Weights of a small self-supervised image encoder.
Data: trained on small charts drawn from random numbers, 203450 training examples.
Rows from block 6, named by matrix and row number. Rows with one number belong to one neuron. Each number is 500 + 40 x the weight over its row's rms, rounded and kept within 0 to 999. All counts start at 0. Numbers have three digits each. After the name is the row's rms in percent of the matrix's.
# fc1: MLP up (model.blocks.6.mlp.fc1.weight, 384x192), inputs 0-95
# fc2: MLP down (model.blocks.6.mlp.fc2.weight, 192x384, transposed), outputs 0-95
fc1.284 096:462471464477463474498539483456562466541473497583465496426548457456527477454506558492532530401549537589462550493508494464485527483534500539536551613509537498462507494507481538496475497510433475516513536524524395497486478422493533448496475459479571499566474529484469476479498434576492499522
fc2.284 094:583487500572491504537534500531516536550571462459492549528479509562534412536525514504415492439539419407465503522551384542468441482527531455484474484493526453543506443450510456582453477541539455434514464483483484490486555488529490564476544490536503530464423466447520476477513534507494582536
fc1.285 093:548505522527488521522495501535521562541520436500548470433535442463514586495495464461528544544588424477536463471604492455538547519490532526482529555510475485497480466476435517523483531554578479484475483399486495485523476528511529574484515489456537553564524472537473478506497461538488483530
fc2.285 093:450444403447557461473494558450476468472494515533492525550479484546503454510458538484424456537497560426507534524525493512446397548513501499494493449494535493553527489515532465561487557455475494603481531566456494529531501503470508521532497444587496493496428482518546486521464505510529536470
fc1.286 105:595507517492456513490494488515488524492444547488559572493476516403528499511536522467434485552524450474509539533542539554565485435472495497470521516499504417555465495460490507463496506485533564530478478476522429417507586545493548481527516548520550478458464566498522486493519535487477531503
fc2.286 109:411451527512562490432497453454475504516426549526524510453446494548456471498386456509438511507519464464497469527494526518496425481554503556548459558525490459497575552527441493529500550488490543458475471438437574523539506560547457496548496500485476492496485472451425528546463493523396516465
fc1.287 109:491503456461514564477499511560497465460554470468477540464467394499491521507477484517482477480488451509446431494509427517472470477406509622478512498537480483435552528539544479505528453525543455580525454451477493471485574535534515508551533488530494508563547442544491496519475456399429511525
fc2.287 106:477503460538497515493393481493509538548450477573428475501511570533511545509427493451531491543508519529485496512474520496479617449586426512459492506517483501499509459545513524493465579542579510464482515589516473507482423447464530517513582473442517552450442447516517514496476512563525461459
fc1.288 112:497442516482536549480521526532475497497511489453490508530592537455521535525506567520564496426494497507438516496518529457546513494506566590454551494464471497524450459411490532516511498414542479540507533421592508493544449462493507542476592511465538432518523420486446493470478520524479492387
fc2.288 114:451432477533569483478496559489536511499463550492537458512481490460489493500492488494502520512500516493448468427572471491428453504445490468496534496526417523488496529505545465525474571489406463567530512544499554540446496456547435466515459479481472518436551555523483502486514562553518523512
fc1.289 102:499466537449559514507540502456496496454503465503510534517489488509564526505509526477525541453653435478498528511501454498535466574437536469513532466552527461464542507523517554442545497491526501535537462530474525526490553510416565477421500518539528444469520525492442537518489647486524488478
fc2.289 092:420462416452570485467513505453468556522487454498514503507546519625542486519548462517472509488432473467457456492524517527489452470591510561566527524609562525559481473434494496518480549467559503597484500520602530544455487513528467506526544524498418455495481429460507458514536534559484491513
fc1.290 110:495438452501536509471580530598461490585518500503471508421448467464489476465500546529486535514543505476484549502579513467454437477505499493439480541500489471565457499465508477496491467500551478418540565479516440515471445536567502505517518491491463526515553470454485484471513468449554569522
fc2.290 125:487518522478488413448470532479573482459526516494507485560572492577548551549572469482537493459474536450474502487466419543540524549434537479513488482535498499429430489541498548420448480519539523510527424447485505470446437521487488540490422541542493455487488549507489524533505532537451475522
fc1.291 088:521513444485499557517450496516452454549470361518539522452534514553524489487483516467565517549507493518524494495436520462514421529504540494470622460461538539471419506544457550442519492444511528563518554512499438485482496532471484514451414443453515469474482488511484467558479438517576496534
fc2.291 082:494491443560463471582587503517505529512434577477533518516459500478451404473486471542505527459496462459524506430499514437500476489451547494490486522513453484486534544557507503483482499520537482470524510524479550509522517485562478481467548491564588481447500529502491481485534528474398486488
fc1.292 087:521512474499482471535506526508440510501511437454471474432460474502548616442514480510510465486599462484459465499508463436457509584484528495486532504527477534428447502439494446466481519471549453479528511469578527556488502490483498489462502527456518551606480484498480476438480535478502487507
fc2.292 096:457493541544539526488490508461500544541477454560517540526526516473441416491446470518406510507472464483526500482568513514476529490483519553505473504527503480536534478511440544565531570488466533527516491529475482495501498520445480455533521477596460461451495434511517460550456437524509491542
fc1.293 126:514516453535514488486524458468485442470580397512463540453514533534523553535517484512461492508468456531513511539563558496459482470591536475493534562515501513532513435482542472520468534441482504433455538531569501516433490452464560484531516495555451502579532448479563554437464531530563547530
fc2.293 134:554472540470467514541562564544510503522459549501510474559445490540488529473463485500570485504523514427529499433464533504536567502409482448487487479502434489464487559542429534500488494518509516542542515490481481479542499501566493484472484481472526530452478511534443463503483453469446449541
fc1.294 091:526516506499465485507485502478526545494518496540449559460548488400400541561459486502479491471447542544565492499521514602514521394521549491524467480544542484534566494522456527556556486505540542589500527483475501483534504449539541529605550464465529549449536498484536441498441533462502515528
fc2.294 092:466490559486424463510514557542460464469469513488481501493481543558489481502490495476468542524514565463518487484479585423535502612490522529472518511404493479524479556486502510464448619514483493461497468511534538487547406557523514484480443490509437504520458434502556488537452466536484567504
fc1.295 098:532468478496502549509502486517530515541544546504486552463543468455507482454492521448518531454486509449448504503438571488542558528501530581530475526590516566473503560524546516415488450408555439494458474495462525487487485506493471529403562518484587396485512499473487537575484501603571495520
fc2.295 094:516493520571509481435495443530478502518447396555490508548479492578551557472449530491522570490503484544460451443551479490524538513534511509526443442554475478471548474527479497514540605501488479556457490527517524531443488460484567460480483463452489559536461502495475476508479461477478512569
fc1.296 097:456494490404552506406537437526568460515541569523583491459463476462492434450488579521494521551560533478463612481494494481522471470564496526538541504513507452495517528557470483457504539524548469425471511499523474513561460515457457510475491502480495485456487508514438545502507395531508519487
fc2.296 091:554541494562450523544442525516433490473527521478447541472454521526484533480525415500510497523506472463584480556554616529502541498557492483501471501503443528523527512513484486462531439548464558450495571459455535466489494505590553439501431563538475560471483515413553487440484525489531503552
fc1.297 098:456495529556534539519475429465502509548466410543503546528463457515526481505581579505466532507514519428451490527582519547524547450542541504483487504550483561513460480514527529574462499464414544452443487546542493527453413481502481445434574581542477460458448492444566456510501454539510506510
fc2.297 096:547517500470523495521481491582572453496490517552497455487476492498561507449453515532545494495531466514548448474481580407539480593448530457482512467527429481413551484570575485438538519504502459528478519526364529512521541512523508506514503489444516479571551487512459518505476553452477496552
fc1.298 102:430450478477532479445492494549567550535496480590509561488505440471550514560556521493484463505500472537458474548564514517538467441630522502445517516489556435464447523486498469490478447432512453488459516512508558518498511505454533478488538514523488495547490445480449501444526570521522563499
fc2.298 100:524548547554498535530517430496543465495578551407483479529393483578525518503505525497466450516516520442556491548513516505517546550450459452501468482513433511492487534480557446466460495521452563377443506483482481542495459451511517536454437532595478469419524517521546462542519543497485477497
fc1.299 108:517518459537444506527424449543572549439502506355541565398521425513476509564488526522509510532545510528553526484559496484511443488542500529426560529491511432583493501513492520525471493540508543463451518532489493503501533527448533491515419484442488587515514524525418498541460538506450526459
fc2.299 112:510547564486404506529570514436374481461381479498514488538524530445539509446475546553553503521468549541502532536480487516515499408501433465501542471457508580435570482436466500520529529503529536547538525436506548432498453508571499502604492473522495476511542458459571530510507473536450481491
fc1.300 113:576499547554507526520547471485539441504530430476507449422531497411468578476500529436502436566636446537541557495594530462477489527580538452505522525506510484498486472438474489438437537512548532493462485488484483508521577494516486520505523453480561468538524521451530512550482490543503486525
fc2.300 120:512429469548626481434496597520505540470520491514536548497508477498484459526499456526446445525512505477516517447534478536520443533525514527521527495460559433548549414496449493564474529493497481516484569516431493547574515523470479454551584439449496542573505488503460384493457533474515515440
fc1.301 121:518510522529493490510529549462519439480505508476557466421523514463511596465527552447523510570583470485518571483523518473475522537544513548468467556448509422497455532462463548470552526505574537457476514482522504467531468529540547471523460506491528532544495471446479533442500485556510464523
fc2.301 125:478450511442571519469526665517475487537497438504589479489455489469423558478493532426477495542520537548518455454507513551474439500522463552529520514506521487480463531450538506532472565507432473594493500581511492487548498479490495527527569440479522485508472530519483444518450511559579528516
fc1.302 108:561448502552526532500415493490532504487552479427468458474547460504471554491499553455511475525588480520539579466534493457501531584513487526485534480517505470377473487451445456535468554542539505535421517505468505533527522515490475519499555482450546527510510501543472512532464468486435498526
fc2.302 108:476487455565607542445494545480499512503527476540554507484493499534513484479477512550507483544509486481486551445574477468505430474504471507527471524494609510489569493431517456505462516413507469536480486415377472537548516499506496500528450502506540485505478579513497492472503438515536526482
fc1.303 124:453511496446520528509556485525490511397452540402493479468520485482524552433546512490549569492499528494490520499496545479524515592389475486512508489503531494427449552540530555389496481532576517474480447469495498481515454547492484494444496535524535416489501537498517595606503520516536486496
fc2.303 131:506485450556519452411455558504533501539553469536549585515475488564493475546512448454486460464542493510467461536536515534526501422510517476492473542487512467513539461444498527539470457430426470571526509444516537483509522467539542467484477456509474582532461487514516387463518491445477535466
fc1.304 113:507497570473509486522461456578472406487533540476533484503504515464491552526520516486444478585519442514477479538590611449453503483535501469399541540519500501546464485489446442460463515503489509444463506441533455502594536479537468515555443522538464527461548478445549456534502498528510497466
fc2.304 126:487455461537597499450428490530486508577512565521480478522470471510472450526492483422454483519438442450571498443545489517438489465567490541514509435561516486529473407477494462524507526457544503521518489469544549532475534463492501525530479477441526513475461464502521456501577478494441502532
fc1.305 100:511552425510471534395416443586493422493587474482457459477555442473560512525475510543452537548480492557500537451550509468539476575491518500421521488515438518390478451493482550539533552483525488410526466504552525459523519501435520541432497531504540496452507449532457558569535460500544478508
fc2.305 095:500474570501472478526525497403525513508484564581527490467509609425464550466471510482526484496504619572486540515517459519543507486530508440517515478522522493470476484551518514558468546555506474550513405431480555491475523482413538545486507430491452514530537558512487492579524493534480472538
fc1.306 097:467445429477474437469517497427475482540539521509541515482490505458435475576498581555470491473497500446470548462496501521503470486504452468517506553551556498581571562554515415469472464503454521482490469460468499509555410475516542499577514486484529451513533522460532546475450540479508478481
fc2.306 084:545530515509387522584509463556566580517440416479438536459479519491499498460552422485528519502477488522472559556442482520526455540490551470471536480438450492496443498502500496529545483503557497520524481573547489490499543559522462533430549508525498589463482450489526508564471486479537583533
fc1.307 113:514492528508542511452470415494523457458518438490474569439509458518516500456571544550465466477530472508452562565529495483551495521503498536489471568475504424505537503512543467443483434505515520445435446483465448473523496517516499471427470561539518448463452544451461545456458455547513582475
fc2.307 113:485480503565535526530522354486420476514451495530477510453466460478494510426489573547489560477478483505454567530392511451517541531486447475472467533458543478530545575567519483428499462479427520455460534459460558463457476455466462528429472598550534455496601543509537536576516517509469464494
fc1.308 100:575495512510468466472441490576524543487463461488510582464516443421529524532499469462509489551497508494515516524508520487593484446572485484498445529521504387521529502488522545495456468500551547531447457490480562392605576551459546498522543523524542510510510444454473434509449524477478524448
fc2.308 096:437544430439457511507517471506500548489524551446477471458509553499513546440479563579455498510462579508467475541464540539510403538542499543507515559485445519458504536497465482549550536473455504442463542535465489492459487525465466520481501515523539482530511514500485536524459523514448510534
fc1.309 105:569478497447477496529411458527538542478519522460527597539522509383522542527489518530469471467551462515492499523564531429540467495480509512403550455470525470469485535554530474449546462482651481444465530514506504510597538494517457430506492498521481472428550541482430443558471549501557502497
fc2.309 110:535508470552499505515461431474501563472523496506529508492517519486528513524543455509452508494494514563482474529516576528527472463468490558497517515496495430505606461584487501523412540553573514480487445390535448459467447505429552527529543495537449554551474455526460470497518516459445502504
fc1.310 099:516470472558493534465495489460542496467556443474525502539555530487466461468503502544527544444495523540484512405501440476465471635444541574537434496516496505446522480498472477569492540509563489570541539463489466491549474456428492514555490440459476550478560469529506472541412488418468497449
fc2.310 099:419512578505573427464504507534485459532477480509581491486458487559485500536526555460470477489491447474494494531506576472508470478509528560425544503510488530514469509477499484483491524439511479488457482438455547508518534548573520489457402603501481478515490514508495540460501526545409468628
fc1.311 097:564459465482530535464534474565519571562478461541529463448502488532498454569519491456461561521555476516477532541574542500461461518528547493493448455453525449516440503482531515487531534481537509464518508585589502484483469531482536533426509500511535518460588510429421486493490430513536612549
fc2.311 088:548519560452453489560543558508530515487501471516491439534532497497466527505503540572573548469459494481510503462443543513486520526438542539486493465508469603485522608495443532461540406421486453532547462439463474447452416510460527501502434519533456497504452525502526476517481547520504480489
fc1.312 103:452498473529544540461539544559456556544565436469586544471480484542589489479582461468464469522556488500445502497522561500470458542544530470440465468541520559535474523539502475451398504440474514520527523440538458543536486458478490535442448510544498470491470476454528502458516528459421519524
fc2.312 099:501490547460521452468493478441456442433489514464445451527446510487484499453496496488503550498494504488506503459480567506514520512465462527512508507487440427415506504551490562473536576563539537534465500538494550463559533522489546453490556467488507492510488499534470567538498511513525573406
fc1.313 100:514420553407494507475517497482494523463466466568541550520510461559475536477551534457441434451501483499543527492513479480498461492474460496532498484550488448468480522435483507547520558450517501496526472503531498561448505535567563396525520504511474482499555485466518483448499541478500542562
fc2.313 107:507516502585548474517478535481419528516477509513447555479463574485498478585499499580472516532484491526491488552510460507548527456543532506511571544463503449528571426503494451547454544467522560513427581473477488489550495505483432506530517496474519532509404478504493481489463500474502478441
fc1.314 088:486506529414486544522448523544472552538544588575561477465438494540519547409464531485490460464576579468466480435478464510480517516540504512506505511497488507551435428453522485516481440464513507515530503518592523478511442470506479502550503519512557603440494503429466520500513387503460495486
fc2.314 085:552490468533474476463471583509478553502567518508511492535492441519527464467493450487487472517490519443604469450518538513453482506449482454460549499531501493478474483576490462487536521506534492446437490446525445514542544495575500568518548449516534571482509560497507501550504485492512513535
fc1.315 105:500484470498530428447486520450484522414436482519473530559449441505467454507550533477519530427542476468488520509476469556416464516399483550531526468495519489524487456520529518486487479440572514541517471513541467474547511494505494477500485536560510486499448474480472526452521505470453501585
fc2.315 097:518513437502507447482512510514472525565559483514517479459462537592503474489465499551515511453529528472467505473533505415508546504575541504492512533536507477491484423494432420489458598525524483521546601476558527495471464446539445525484534478467481477528522515503523455526444451519518503493
fc1.316 097:532456448472461499548541509522490519529519447515570515482440457500539508455528489457499530473584556555496500524519482481470447527492575463508540542519564540499424455524457518489521471518481517475536498504555437528442511582505489479451444508513487469450576542520492453481496486505615503506
fc2.316 085:575516513504574470454603520515536516528514430556512506540496451492499469431521520447545578450510528424441439484552519463549494486454501470483521427466419459461551544556487526485567501529439489521481473526506493491460465518509529455466414477561578476543432503582538465527504505465474490483
fc1.317 091:515471539562493461393481545564513515409543574441458517479514470466453442446483542491506539578497473538540568453521458450474429523596478504425565525496526539575518509469447546464535538523623489515496515528453514450591531562446511495437455503568445476545515504524459458567490491419485471492
fc2.317 094:547499525511514502522528487482494602496488547415507487437509502480581549530528500492486512509487478582402512454515550537517484471444492402452520524520462510485494583463478589462439475514444478513520604469467552507450465513510467435490482545533481460514453558485483529529494492516437507465
fc1.318 100:499521474506497525512463490508538501508555468517503577563479454499534505552538482579496523422508513506440490485503580478505545566372560490456520443560437506461474456495408463444499549497541499516496522469590453510508479474572489519543502481505551547497535407515517507537502585563532512474
fc2.318 102:446477477501519527451446453436452464460457469453473486466504496478471449542499472508495424516478514504500508527472467546501487432498435568496561514489523524462494539495558447473537488471483532570479458525468538487551517516478477508490493508482469446497521588544488574560501555504462483490
fc1.319 096:485445530525494520489508497484525527501509385521520527526502452497522595446429516431496426533568494497484527472518478497478499461530492496529441499572412466466527557456479563480434482478462549497595505545473509591496490546541512465472464475448508478483515470578465422558465527488522469514
fc2.319 093:494553566456507436479494496496507535571533489520471513484466576466496475535568517541472486465420567530475480594523508495515490490470529491512539518520499498546540471488483434499487502512536494404501502453536480473464483517528533503572510498469500527508516511438483494491471505461529510378
fc1.320 102:559502544551461499492480482532479526468470508443578512483483493422448489474544488445487487546517458505498574512573490408589514479512493563476469474434564483520525451461509520546562520488535577457489499382498469457589562524527523434505478508484474580485528500442479454415511525471484595465
fc2.320 100:457493522509560464452503523509591469498489446490479475483543427509523510536515519502456486497472538470492476546426481453465397469581507503517476545525489456472551483573490477494529502496500418443442555536546517518480486538496498493543538563419469453450450497535487524562500491527493552546
fc1.321 105:462408541513470466514428577541477495527490460527561483431504453467449486506442565554392415436508522485523470460468552544516476521474601581526535487453472490530449504505513445526489500509531475537519544455549480549522499539554437498515439527557536521492473523482467459493492418493377479486
fc2.321 096:571542501540465429486518614546480465497453493489521453473510548523558518467495406514509507506499460467519459487577493486428508490459485469449452521472470519444473556464450504468453553524497493442539534497510493444473545446526510445479511484444535525518488516479475510433496504439597463571
fc1.322 105:525457602480512538528537512568538360422540479493547490547555454530478475489498506553478511513559534519508513488523566466458511545499557487458485483540499517528488542508438482440496488500494504415465498541498515510512510528474542542464410502507502473480538448488474523571466490528540488486
fc2.322 109:480483411559526514486442391482416578532503528579482515437507516459522478434482514500516518498526452534496539529523507441501566452559497492545520516561537497481491462467514492461577491528565526499500462472542501473513469417471421475507532537460437501553454456493502473526565450538568496490
fc1.323 102:511494463444510449528534536539443486444509513464429498434516456482518542526507557482554439553499491544520484514558472530536468448502513523504551523533462495476496550529430528488480499509460492510519451470493524551470573445560533523565495552490452516469558502483527516514513428579533436495
fc2.323 104:447471467491597478473431474494576469539444475548541528470503494527535496484515458500472550479512443450446522493490492488445448551480507517461518457481445514534519488500569497511513516464482471457446525549505488542487466560486407495488432528579496467479526497525412468473543518449443544494
fc1.324 093:606478462578508495494530495524512556501520551471515489414514379485487515539521516451508517547492443495541547502571624534500507546520507548486578531454492486512481505453430521485501515539593461478419477485514471524452477515511483518542476490477529528566485490521504506463508482512471515510
fc2.324 088:490509516497566554436488525471525467495452467565507485478544512549512435524483485507474517521509481518505531503471481557478484475520492518514499491525575534535527488471590476471463508473509460544472494491460413474591520487505491536554582478463479505506504492515484531530515517463523494467
fc1.325 109:512510462512449462436478483477513544517421496511491549447472465456487518519613534473491508527481438556540522526527529488601516511471560519458577548419547368498512490493423497521502493480535559448499498495478493406487551508429491506570523498496575526562445483471491490460468476504445535542
fc2.325 099:477496482463522498487469401458580488453523531502502436530536472530543469457489510566442536422515583498425553496414444552477467524454471430514514561593480591420453457573508495479510441472500466482495548509480428502499451480533419497521581462551499483478551490493531476548507526535535522474
fc1.326 107:579525435490507533443481510485572529457546437489524477560538427512484491452492509514560561499487515491540543447515488504506492520496552487507500470567476388437546435444486450582539532503537487506539456468472415419523444556477501548594544376448475498478546439528471486544420546498509575518
fc2.326 109:495433506483538496437559516492472488500433511488530547470411482501503540498503545472472409506546474498539483532533541524526462519514504508505520537489531511548500555523560512465481487480457499592432533568453609547509598471525476463442410574486525471535415515477495531413537527533471452512
fc1.327 114:482445553474579576498549489465493488401503484483595536509567499523533488450480527489513521477557518438527572510482508448501485608470528578495521536490526516463540520473513534442487520497512501446541502492453498554517500503477505436452485508550515460499503478472529554508495495484499508496
fc2.327 112:477509538512524476484446447585505507550455526507428470446495529494471457505551482518532544494439511516482457510510450480536535416647463491517488470569545553571462480489528496498493483475537494543515542475523523478428486482502510467508521505466510517490521462488549479568516503523518466485
fc1.328 114:510492507483510533501508521519508516458494493477532469439557533472517610466465522446507406575596445491461576468575521443486491513546552488495494567512492495475471533472488523469539511473507475476432527505545463553569498549502509521517533480461531463523579535490452475505487500484515463500
fc2.328 113:445438457464587521482505630494463508507498529505538496449479495482485511534500532449493440530558547505449510469487506499447487545544487484481534519546551511514475536459486462554439586493419453556507550551518490497532492473473434504528598490499536466503536533535458495420478552561543517456
fc1.329 100:494502550477501542498518488556441485514483532472557498548582501481529517535558520511529436494518454442498522460576582467562476482571514433531567467442461525556428470483511501502485515393549582474463522412510479509577460603551465540516503508479518463466428498488507513512449540551466549455
fc2.329 088:490463496541608515454509455468542480541511499484549443520442463472508489507515491470441542448495473454530445481449380464482522569450464583510514517524521486483487499535514493544470540480460468454515442563551565587409513483433466485504462514536529482470523512558487500452546523537454462558
fc1.330 109:468461501487485531487538505523516549440464544493522500520514509479519553437518492463539495489619508484514522530462533489505447578419482560510499525501549533402490596512511417419572442458530434516498536543491517502525548491486466486468537535555569463511504574501428526460471481500546501421
fc2.330 108:558478551462541508464432585536514508476479480443563461482576568537493490517500478457513538505417465506488435415548551524462509449542559532507522491559526534490469472438524573540522533479476490578599462514500490504469474485558521469545482465503467526528441462494421452579473461439478464469
fc1.331 105:441418532482501473508519472462521405497557514508461523506549507526474580517470601549475526432492519478501538469482507590491490473430486543534558512514557447551540560569532532465491447427496476536519462510459471467495467547492509541554488453536501490543502517526500516550426456587409481516
fc2.331 093:502541378480449513539487517553529538513464481505358500506473546485505481470514414512510461499483463512468491539492488490494498479549512458505517489524454552541441492442552484530467527537532428521471512597649506563453512501453519436487546442496541533446454421488517531447518549500535506458
fc1.332 099:502521501455502478531501457519512476477493480517530575517478430442465498534532606536422421499487500546493579517456539493523488576460505505386555475443562419499438503504460453466470487510520533482458486480531417472550481465595477486476486509533491466454512552462486495507509485516452496502
fc2.332 100:548480495545632504456436465456431493541493519554525538526439494514501443502465458504430486539497496451541482508510562496509475487528504508522443511561489497532581494508494459519528532480517482510514488435471545514492584543510372441505463555499450483522513433462486464479535547481416500553
fc1.333 091:563513519563427450563520467403515514512505450507470507515494450514508483521536551517551445481542530544461485495476430472528439563458522524514506504452537469446522498533489490532467532496530534502476471484489484507554505500527500434511460468512530542595458500561466515463458523524416513575
fc2.333 094:488425513442525529443512477548512492563467485511589444493522535479485487529509468496456519501452488495501531502590504531466518475486533478581566473560491507546450423500529473489501463415505504474502492522568443514429521510457504512499549522476475432472487463416544466489522462559550464530
fc1.334 108:443460498513511551517519483473494547446518443481482480529574442469474480441546533594572528428495490482431515471463543469508504617425472486471557506479527475498546508512450522530493520481561533532471553499532481476510494459487527448550490500479537518524568495517490528485454465404515519441
fc2.334 101:413459551525517426453453503518509489509513524494514504487475560507511515508428517442492453538508473483432477538510467485487504528546542551443508523603391473474491535488496562433403523452456432512502474427451611458466476477552501553507421545494473444579435532495496528508473486523484535569
fc1.335 129:577560471492522502451498469523467550497532448480441567496488493487578567517515487514495515478504454523540497546558532504449421495526539433453537447584538480533442416469488536450492493417577513497465511533476545505471496496433477557524526495543494515569489471510496500478501594498533570511
fc2.335 133:537493478485470530582569422504519538497508503530547514527387460541500531487464483547539490468529548429515490502452487535600550518461476479509447510479394547524520537585438475540485536520460522460522523493515443502490464472535518496485507477519522575451489473500505499465473525464483486481
fc1.336 099:528486517461481456525505526554489469436531451501618504471528482438485520469469456527503591511546441552518516508581544461477443476392521548515499519549517525509520518458506519463506503533563552471488455460493476501509537554566542467521469452537489508506552405501582550510500479502467485512
fc2.336 097:530491515511526439416466506492549564532453514522430516454591512489430460479533529514512529565476525477530509488469543450484487514581468460475520427464525458517524472531501530460459476438536474492476506486519560438530480481435471483507622483473515469498513529491483442529486451507528593452
fc1.337 112:597466549531492502499470519539517510496520497501510596493497448491555524553476521420422418531511461458532499560561498577573544535575536517438487514505507491507528511468479491504521419404549529483465475501504489479534530552504524485489519497522503452467523439437479444467467525520534537457
fc2.337 121:477458494463473494490576478496507482514492554498521501409515520488461449437426527520497564499492478556425538590461503478533413448535526521531557547524560494442544545577464479487495511545519542516429479498541471480470472503524467535517509490489447528569477533455463510555521499542475520491
fc1.338 087:515486494504499538460570509514478525544483522468503521491494537555479553496496621475521473482498507495576544534534495532568499500574478450396536459540554495460549414476553552462454550485502475462494529520499591500534489502515534524513513502473499508457547600483478469441496464559564497518
fc2.338 079:473465569528488530482502419469530524510508443513421509489412515520505552455451442497523524454534564510496450534479474509500551544552570520506531465467408472488523549474497604503527483488479426509465478505482497503519549527434577477552488484507425522510434401561556475459501510491489436524
fc1.339 087:447491449571538594472498425564485506515539502521469377547550482534514511484617513530480473477479488465480461467521495517508434511484535520454474498522510436503463517493425525509524509428529475473477514531581527520469554538502457450434487515514543442530466493531525449449498516463482534494
fc2.339 090:548470534509391521485482490500482479501477504480561573531497419441470465542408468497569493521468564561437593455464497528485484512518442516505521487533496569469512476439493503503453493522470459546538523528527417483445474530540506522558450480501464540455530545532552544475473455518456458465
fc1.340 102:509495507423547440489471536552554559508489515508553567509469441506486508477550494496446478455516506506502516517474500564481396482451517493528504456537560399488463428466540521567487448459573528531542453490523463555487501548533471500506518487530547483459511529510443488499526488497414531515
fc2.340 100:539490511520480480500540551493490434526468540492511469518511517519473457520429567419561440524572494558507519539487533514503504459503485465530581534541477482483460503464461476564495542524513516564554479507574547494520477470504526516484507467390541465537499504528490502462461434549604469533
fc1.341 105:408453552533513533474503522539468481459501550531582458527474488483536524455506533499469454535548530490557518471462576447547506544440505577486438515482575523482450549549512492384474497484549443465498493512502530487485479451515441504486475529517532434466515496460478554581503422531492468608
fc2.341 111:585546523510542498463503470560502474506526479488474525551529477594476521565516458437474528493488520506515473489539470484536493446564534564482496491525545476540506464397482505514459490464522572476522509469547533515425522442547519479548494513452497604542424473484499477437471487507488487487
fc1.342 098:403434477551442457563542474437497420526541505497457454489516511507428519455502614569504503443481522479471543448489433467491572494517480557573526558467490494524551495521481485536478472447397492517516532486457504549499464424541486527502481468448508486509485554517549576475411417490513464492
fc2.342 094:486549514496408518574516553519509567489490492489426517509495505519542497559487406551466496492454541481489440527472537557542442507440534507472478459495410562524454494472477541503499487472521448515519522449496456506508497547492482455539499484571427565461494421500529486503460540411416544496
fc1.343 114:503500474498533476465462518510532489420540530450497510476461453494537520427485470528478483508490561542531500536473464523473446530457478567466508562577557509451562480500432491497478518559469504528501461510535512452487553428480480483540544497507523516495607509488503511504499473589549518474
fc2.343 107:491465506547556516487572533508540448529472486534545478566526463458375482517511534504519487535512416473439541476537501502531468520505530482519531479467434515506492528492547523504501520471463507504493523486451483552504486570478461495508453491465507428432410466478472491436561564462500499531
fc1.344 095:572519506536529511516451496530534600587483582480471512500460451514508480496519537460478486536479521592472471536531548485496482485556559495479555456525548510461501395502407538518469495431568493510473515456472548496575515446479427575480488517507578547480506497552474402537522513480473490474
fc2.344 097:489483537448490570493577561442479489527528508500493445482485525491512471473474540452579513547487515505448442509485459584562544525478502491507542499477494505507500599478528474513557520493436466529481476551535571502441398508456594543489489442500478448538445498484554525408481577541480474519
fc1.345 095:507437488535539555499468460478555489466496433474547414532406477475541558506480593542476472475551494520409560474441533462560537510419576499517486462541507464487475535526507540415498485421481515550486480525544553442486444542399451513464499490523555468511515485440455451485445440532515446479
fc2.345 088:495503529488525539482510483531402542498484524538487544413475487525513462459541503516406483502466537459571513487491572584468486514490477477502484479520540511468525509482570444488448506477573503550487533559477517563544531522559463441525495427523485493495442509497510521599525552461526537534
fc1.346 095:492420462485550547423469461577501490537536465501536468469555445523499491542514523465451487478506471515487492488549567530541547567602520466469468479442569510485430494500540503451453422490505486551475452495533526484573486530463479496444494493519572482478533570533556465534457463520459519560
fc2.346 102:523545548514436445540522534498411566468493574526507492517463597520455451472493547472575542495493544548474499414457458466464511475465497558453500561443455470522565489474481496494489534525505548529497501437490431475455376500543523410487540523509463557532537489478408528481507515474532507554
fc1.347 110:512463557479498488506517474500501510569568482534527469489530540494544586566458528459478443511592466443452559519470576517460523435513496444503532481472526534531498514470484470468462506471457515480522553440581471505515408543545513502487544477496504425584442509470493482427525517519453452530
fc2.347 109:509458446519562556444496505515469488513523493496496532482505455457460477438475550492520539533486460432481503505486522451468493519475544487525513452530429464422444524537574509466542522477487431550465442526412497571458609547511477535483489575506528443441514509493450531468503522491530486527
fc1.348 092:444472475497523553524525417481507460452532483485497495395517424521436524489569472544481422476517494479538467491511436549503611482519500598507418556581509499561514498459455474504554525488491515453479554478471521484446575510550561532549466503519490529439509495461503502491496494484544435459
fc2.348 094:513548545537505446550460501474483523441465510521444552497425506503490463509527494454471505495528507471480450433451478462606489523497499503526442433451483508478487495525568552508503528474475519538553498552448466511470435487484475459496443519460536538563423483554520539493479496476502493478
fc1.349 099:461468496479509477424540455478526496468578425516552491506536431598480506399562474527499549461428513480487491495493407463495490489536502444567461525582552463477458477489483469525565524589470470422433516533448498477520469521470582479487535475495453551577548502514530489519479579508534520496
fc2.349 099:387497573498490562506478539543532480506462538473484552543526513468454507563440536494490495525496455516467466518492568560493440484483459541467488458450483518530572526510489461533468493456503534540500429494454524557516509496513486490587430558570512508484437502475502534493515526505475517504
fc1.350 100:493442502481507535496397532471514480412485492457546516519559487446506512468517512489506506477513459512509536433465446419504536646486501509444547500501470477419487502432478491516528511467557455525478500442536465503498498491445514526586503502494496486523550510476502523525479590443509552412
fc2.350 099:516494500531571494493469546483508472498503513485553487470495504541558517474437525559480539575460475506431489408583516565521479492505532528488514540492516496506554569444501502464455569442470500540496513467464489486494512546498560478459480506483524476520541593509509533564529509526498532480
fc1.351 096:534486550394461478483481561567557469564501456503506502538505474552442450545506518484449492508475527528540521516460489565511433477503507431489503383483562479512490483525488462468499412484512520560507495584514477441587486506458566554494473477538549479506533556449473462478436513465532523485
fc2.351 099:491603506524467472517512556488471540468496483500484459464493531471531473413448457481556530522503539581551458497588494504485484472475503558503500567531480511473547493429460559578534580499542488534581502480530504497476458493496422448532443419438506454506519493575458460470540464490460480492